From a checkpoint of a small image classifier.
Model: arch vit, norm layernorm, activation gelu.
Training: adamw at rate 0.0032, 10100 steps, held-out accuracy 94%.
Data: trained on pictures of board games with random positions, seen at a slant, 97500 training examples, 6.6 epochs.
Rows from block 7, named by matrix and row number. Rows with one number belong to one neuron. Each number is 500 + 25 x the weight over its row's rms, rounded and kept within 0 to 999. All counts start at 0. Numbers have three digits each. After the name is the row's rms in percent of the matrix's.
# fc1: MLP up (model.blocks.7.mlp.fc1.weight, 512x128), inputs 86-127
# fc2: MLP down (model.blocks.7.mlp.fc2.weight, 128x512, transposed), outputs 86-127
fc1.159 087:502496493511517503518513479509457467525505543484527503423491469498460457505528502515492526510514501557516507574516531489478513
fc2.159 111:479472499502481520483484507495516515492497461519497496560536530519510546484516475530507452479481495501452489455486457506490480
fc1.160 135:507468492495503484511515508505465445535502526522503502456507497500492481507545498501485464487480495506464458539503510509497494
fc2.160 192:519517499485513544478487510477517454543472456542493493544489499515505551486490487553487483484524494502464506478484454499509445
fc1.161 151:510497517495489503527499496503458436530488561462513496472507503500487475486549486522491463494500498527482472574489487520498494
fc2.161 239:482509485533507484468482496479546521498517445533462476540509503483525548502432523500507525525497499503467541434506489471496483
fc1.162 102:495498482500490513482547510464456491489491515482507482483521483507461499510527485503509560515518473528477508533483534506478495
fc2.162 116:499499508492519477496473489531533467503509499488487530481502519480518489513456527522500425478487536483515468496517439511493492
fc1.163 118:507502518512470528549498515515481481511500509493544491446533506516466468472543484505494424485492470516461479588480496509514495
fc2.163 218:494514496536532483472477473467538491526495500506443499552491501464543530506416537505506548518506508506479523427522483515488471
fc1.164 117:503498472492494518485538519467467493493474517484507474482514468510466513519525473503511563524517447540476515537478541501490500
fc2.164 106:493494520500516485502462479525531466501509507492483525495516520478505495500456532518503417487486536491508486500514439502488492
fc1.165 110:484457486500497493491514504521479453525497528499493477476513535498487505519532495501509462487478499471457478529491497490502495
fc2.165 137:526524510462503540498495508504507478530475466541511517557501487505479500490489489550495503490530508515502486475503478512507445
fc1.166 039:470506518514537508528472523516499493487505470529505536501484498492526485489533490514486505507511520511550528494537484467529477
fc2.166 038:489505471498464510492517503492466532493465471517525471499480497535487522517539479506467496487470487503538463497465521512542537
fc1.167 089:494500508494524500555475504513469454512499547480519503429485482500476440491540485516518495502511502534516481554533500500492480
fc2.167 085:481470489533488517479521521489507506509505463499486472554513523541499558505500468527502457496475494516404486459486469504516497
fc1.168 120:498493473505503505474531508471460491498488506491508477485522484508456506529516474506507570529527463534477516543486533499480508
fc2.168 091:483493510484501481503470483523537479502502494486494510494519520481505508488458525528507413483484524482509484494513434501490486
fc1.169 041:484491522474480524506488486477527504483508479481542490489493510549490525485500472499501467508508466525459494531514479503527476
fc2.169 039:504499502485529499503503494522499470518493517501473526501460480460524469537454532462503560495513527488555465473520510555495536
fc1.170 027:520484485492514505525475485538484476518485458503471546477463456478494515495489471519485427473471531484523488490520485488472477
fc2.170 020:488540494497506509516479491470450529475454484485484491499500539510508511512541460439493495498473537529476449538500507549527532
fc1.171 174:471445505523507493462507490461501482515477539477487472490516496483500508515492522507504530512504475548447500507486507517481507
fc2.171 173:534519484445492526502503528529480517508477472527524524550481498521476498492506464531497473469509512485536477468494495507501505
fc1.172 127:489488469492500512468526518459462485499495517482496474484506462499478504539527483505509555537510474546483511537470539506481513
fc2.172 098:477496528509495475501468476522536476501518491499514518493539527489496496497472536519508421488495514488507488499513432505492488
fc1.173 124:492488512510489517509524519495476469525484564452515483481515499502475487500532490532510478501494480525464490573486489525488496
fc2.173 152:513503497521520467477485486504543536494527454530468492545498502474513524508406529502500537510492505503464508429517485483497472
fc1.174 122:497500480506477517482537521456465494496479519487520470501518480515470509532529479514500559524521464544474517538461536502485499
fc2.174 111:497496518492508477504468481524528479504506507494496520481513529470513491506461541520508420486488538481511483498519440520482490
fc1.175 100:497499475504476504481532524470449495500475521483510471493524474509456504520522486500510553515512463535469504548478547498480514
fc2.175 114:495499508490519488505479478533527467509505507488490524488494516475517495512455537521500420478484541482507474495516444510486499
fc1.176 079:508493517489500495560492493520472459519518550487508507432491488514436445508533489513505495502498501519529504563510520496485507
fc2.176 053:476474504505493514479505505473509508499487466520502495577508517519513580496507484568514469494503493513437496437482455510500476
fc1.177 095:490492488483454524474558512478470519498487489485528485490542506521455508491505494514504474483502460517445474552475500501510505
fc2.177 126:510514518497537462510474465541527464514515535491467527483472503458523457512448537521502495493493543488541489492529475527491500
fc1.178 039:483515503512469541516510495462495513497502482514537490522530491522466503478502509488524479503464465511444509557471452479500519
fc2.178 030:495467473484519479494510491509524456522502508487475555476456489469521483537421544472483531488519533489547471501518523530499516
fc1.179 143:489421508502487484506544483496465483475502502516524511473492504486515477523500519471502500505502490494470477514501493507525513
fc2.179 059:492541487495492515507491498513486522497508496487492505553503455490467489509512458498507543487488495517534535425522540474489462
fc1.180 048:489513519500461506495552524498514512494492498487507502517526530508496518491501477493524496485474481513465467526471475511503495
fc2.180 054:518520496491519479512482490510524450520493529496463526486451486470534467532426536481486535508507526475552476495519511548484528
fc1.181 077:511507518512500496546481503533461465534522542516533496432499479496448444482533486502483474501509499515513498574520529501490501
fc2.181 135:484475484511499521462501506454502498499476473523483500569516517512524567501507495552501468487504500508450482450487450525493490
fc1.182 088:466430505504519501508486496481521514462517469509523494468521527500510505514500526504522471500504473512428499502495430467465523
fc2.182 088:508483528507488471539540516523503590466525501555499513518463491518507461502486499496487482500462516496524497483527510517526486
fc1.183 089:505503508512510492500511497490474451509493551483505487448488467488455466523527496506500558526516491550511510555512536505492513
fc2.183 082:488490502492472520482496502514498516489505461503503492546525533526497546492499471492499444471478508495479483462489447488488482
fc1.184 030:501505530524525480552489519481527504515507499508472490505496480490542510506496517510484449475478494512493512496501468463478524
fc2.184 024:490499463498489528469517478487460511509506491538509502529508492474518482529547473491490537500527510484528480457474489518512548
fc1.185 090:492488504490508488502511496505464466494516526498520498440505476501450472529526479497490556532522490555523521563507543498484505
fc2.185 065:489503487497493515480472508495513513493481474505491493547527526503493533484504480501495445469486488484486485459487446486461493
fc1.186 076:507495516494500489527492501509468448507499549488512492405485486485466462509530502489493533510498488526530516557519537506495501
fc2.186 087:497492496497479518476506514506504518494497457515505496558520514527491544503510468518492436475485499508465487440485454481476483
fc1.187 112:460481506516492491508501502499471476517500552487516488451531471485459472521526511510513530521514493552478505554500522504471495
fc2.187 105:520494494488492517497506501520505532477490466516504508552508511516492531481512473533501455466484512506472467469494468523488491
fc1.188 121:487436512525487484483521500500491461524490542496492482483514521490505496522522519498523497504481487511453492502504498520484512
fc2.188 130:529511491445498529499498517534486507522490469541524520557491487506467494504499476531494494477520515505525485459510493503498478
fc1.189 053:511506505482455501466543512473497505511467495486510466510520519516440519495482480498506490495512464482449500532463506510526508
fc2.189 048:492512509495539479510480459507545465512521547490463518493477501459546475512423530516494500501516539494538481489527470522479495
fc1.190 044:500507517486456532490559516480512512472486471477491479493514491541487524508506477525479505475485477519472473536494496488520508
fc2.190 055:519517485489520479511491489515527455525508530499474533476463503459528480523422527492494530496505543478535473486510497543491531
fc1.191 176:496481513497504497514496484507477422536495560458505498483498509503506474481549506527484464497492492524498483569491491521504495
fc2.191 246:487504476523502492462488500482537534487510430536468484541515496489518552508440513488501525521496504504468522428500494477495492
fc1.192 093:516509515489490505569498496527474486524497512534538499424511496510446457495532478486487455478501489502513474586508505482484488
fc2.192 182:473487491539507528453486488445513487513470485516466490564509514497539548492479512557494503501505488515434502456496451538507476
fc1.193 095:491482506507507505509498495489472454516499537501500495436491469478459464542526493503507551528523491542504515558517535501482503
fc2.193 081:488489501487489524478498511498511519495506453504511506547538528521478540501513469523500441474476520485471484456504451487487476
fc1.194 024:488474476549482509519500512455517470522535520511504479496481488475539508510526488529513491516510451537463470488538499491510527
fc2.194 016:517469495525495494461509496492548522487459514487528526516521510538509465513504483480462466462522547486525558514526506497486484
fc1.195 025:501535497523502461534505519539523496532468514519512537505503485457546491539526492451486510509502491540478518495475461538497471
fc2.195 015:470477491480456520487486455487489496499469518506548481499452534535489473476532468523490442497518482521539526473470537492522503
fc1.196 104:505508505507486516553505497502460480508486526486552497444513505521483458482529474505492431483487472510464453584487483511520493
fc2.196 194:485507497543528478472468481462541495519500488503450492553507502466526532499426535515503546514507494510461534435517482505493472
fc1.197 169:459465513527490518488497490500487462511493500504507478490530517498481496489539492509524443483486479535409479529492474521504491
fc2.197 157:552538507483528505510464483507512445539482483538493523512469486487492486488448518509489532485519501505498479479515480512495418
fc1.198 105:496489492489491503483551515482465500488482499495529475465517499523439509520509495496485509505513463520479491560481524494491510
fc2.198 105:497507517504524492511473470543526463513514520486474523500484524467549480504470539509508466504483555486527477476528463540486497
fc1.199 089:509499486500487513474535517468457486484484498482518475475519485526455506524527482509507563524503459534474507549482539496479513
fc2.199 098:504506511484516476510487489527531471507508508488481523497501515476520485509456538533507429476486528486509476487526446520488495
fc1.200 187:515501523504503506528479489517487421534500554460514501469509508499480478460558495519495466502499489529507491581503512504505494
fc2.200 288:473500472533498492458495502469536522490505443529465480545522508491528560511445510491502521520492504508460525428497487486500493
fc1.201 037:506487489502469481522541515482508516495488478478531476517521511528434537495497503514487521504506458495481496512479486494534494
fc2.201 038:493495506519515462490477470490533450522507525487462543470483488450541462494444558479497509511494515490526481484536481543498494
fc1.202 027:487485497517543487490446509493450466472527504513459492513483517497510484489478505520529452528523533508506499523497509525541488
fc2.202 020:519467546483515487497488454510505521473539494502526471499477509505510500515579485498491498537466487491503483524470507505513538
fc1.203 130:496494501500474512544519516508461483498490515503534488431529493523444478507520483504499466502494474532472475583476499498485488
fc2.203 113:526494510519544486486472444502531482521498502493466508541464498467540518489437539529477554512509510511469509443518474530503467
fc1.204 123:505501488508506513471529503486474491499496524489507487476521466503462487541531489499497574535530461547493509539473531486483495
fc2.204 075:474497513483484483488458498497534485510503485490497513506531516484496511492468523524518416473498520486502494500507431496471492
fc1.205 024:452494497532532485517495522521471495481524513515488465512537531530501485472511479492475541513520492503496511527541516515519462
fc2.205 017:512466450498452474457506489490499485490535487479487462527500489482504516466478471481498495460460509504526488522504489511471541
fc1.206 156:499463510510498507514509489503453452525492538506506497481502496496494472505542483507497446482485492510456457536498493523505496
fc2.206 154:520528493494525522484474504486535462538488447559477493522483490508505550489462501527491503492515498498462519469496462486503430
fc1.207 026:509512482509531519487506520514528519469486554543467459482496500530479485524514514522501503508497514508497558517509522500452516
fc2.207 030:513464511493470510484527493485491535499519482499508505519510510483508507515529473476488558481476522540490538513499503503475502
fc1.208 120:513472497493508491532528495507447454523498560466512498459498506521488484498536486517488480497496475483486475563500500490496496
fc2.208 124:485487500535507505471508490476525528488504460534487484535545527500535526505463515534476515489485484514419512456502464498514470
fc1.209 025:487502524458565507471497492464540502533456511503526482484469522514514534522501470473483463539490494529532519534512517509502526
fc2.209 022:499500504468489499510502473533503550490522489478509475498467510507476537503500456524470461478495490489475474479460537472514466
fc1.210 038:477490505505515524532482536496526488513498454483486505484529514507475549499500520531519461509501509514440487551506452455510470
fc2.210 042:523495503501499482478500487498481480515489514510475534507478493462523504531455504459499575526523539504542493465506508542480517
fc1.211 102:503503509515473526550496499526474482506499504508553495440539491510458455494543468496496453492485493540476469586494511494491496
fc2.211 153:486500491521525505460476484449533487525483482508453491563495510485534553501446523543506528504514487490446521437505459523502474
fc1.212 120:467458500512489495489523482498468457526493539494508485475552541497504496503522506489502485489504476521471475515491504511493498
fc2.212 090:526520500469493534493478512492512527503476465540507499559514493509485517483510481546489480484511497518510491473492482524506474
fc1.213 090:504493496512511506532506493500481465531512553488519487415500482491452472515512491503485498507504500540488495578496524511458496
fc2.213 140:493462489498489522474508509496495505495481466510493509565513525521514538493509481564501465466494508503453476458491454516499495
fc1.214 191:457462496524498501466494486452490480510489518479502475490533516481499513504497518497529523510508463512462500492494503511477503
fc2.214 171:523528490453483541498508529514481520503467473520532519543507507513492508494531463527491466474515510486531481486482482510512500
fc1.215 158:464499505502452529499519512457491491488497485474538475489522478546455525511520487505514502518493455549459509552479516490497510
fc2.215 129:518499500483517479509497493549506480511506508494471545496500518466530477523456520514506462473493569473536474491527459531487500
fc1.216 122:508487474502513506478525511479465482498492515488493488478501462486477488556522496504495561552516473534506517538480533494472502
fc2.216 082:463508511496470493492471493498526506501504481504515507526562525512472519480504492506499423486479490491500486485505448471484479
fc1.217 122:493491488491486521484534515444463495495470520494514469488504461519466514528517482501498552531503448523469512548474525497479506
fc2.217 102:494502514505513478507461489547526483513518506486494533491522526470518485514464537517509433494487547497515479493526441516482478
fc1.218 120:507491482492484509481554511466469491493482517484528482487504473519464513520529481502494554542517444528483512530475526499494503
fc2.218 084:488502512494506482494457498514542469500505511490474525482523516484518505507460535525504425480490537488497487514510428509487501
fc1.219 031:494515511516442482489557470473506516522481504454527495490506536467482514485465490500563522459529515497526455480513501509503506
fc2.219 026:525552535473525490505505452489492496516529504503509518503500482449548445509463533510509527524518527518513503522516532520497493
fc1.220 026:517532510502516486532475519525450479503524501506490524474478528455501530500505463526512526497523536558467521520531480474508531
fc2.220 018:515520505508465530478501543523532515509515481463507502499503542558518520512492451507517428519484522489455498474463511478498510
fc1.221 138:481445506512471496493495486485487458514491521485506473467552549511508503488524507493531478498491475449464478516479495504501508
fc2.221 124:516513492468485535487490519501508508518464460530497517566505488517471526476499479550503499480513499522512492474500493516512474
fc1.222 103:490451502520531485505519500507468454531501539509506499460509511492518476536522513490499497510500507520479470530493501514493505
fc2.222 129:512516501466489532497479517512508490532477460540517509558498485519472518486498474549507482483518505505503488461498471501503466
fc1.223 023:501490475533501532509470535510481468493487495510523498522474525503503539476528491526502517472537507533472480497522492539532461
fc2.223 019:531494460510491503515474476465472450520467514513484511501463504462480483539437495457521514513512532514521512479486524509522533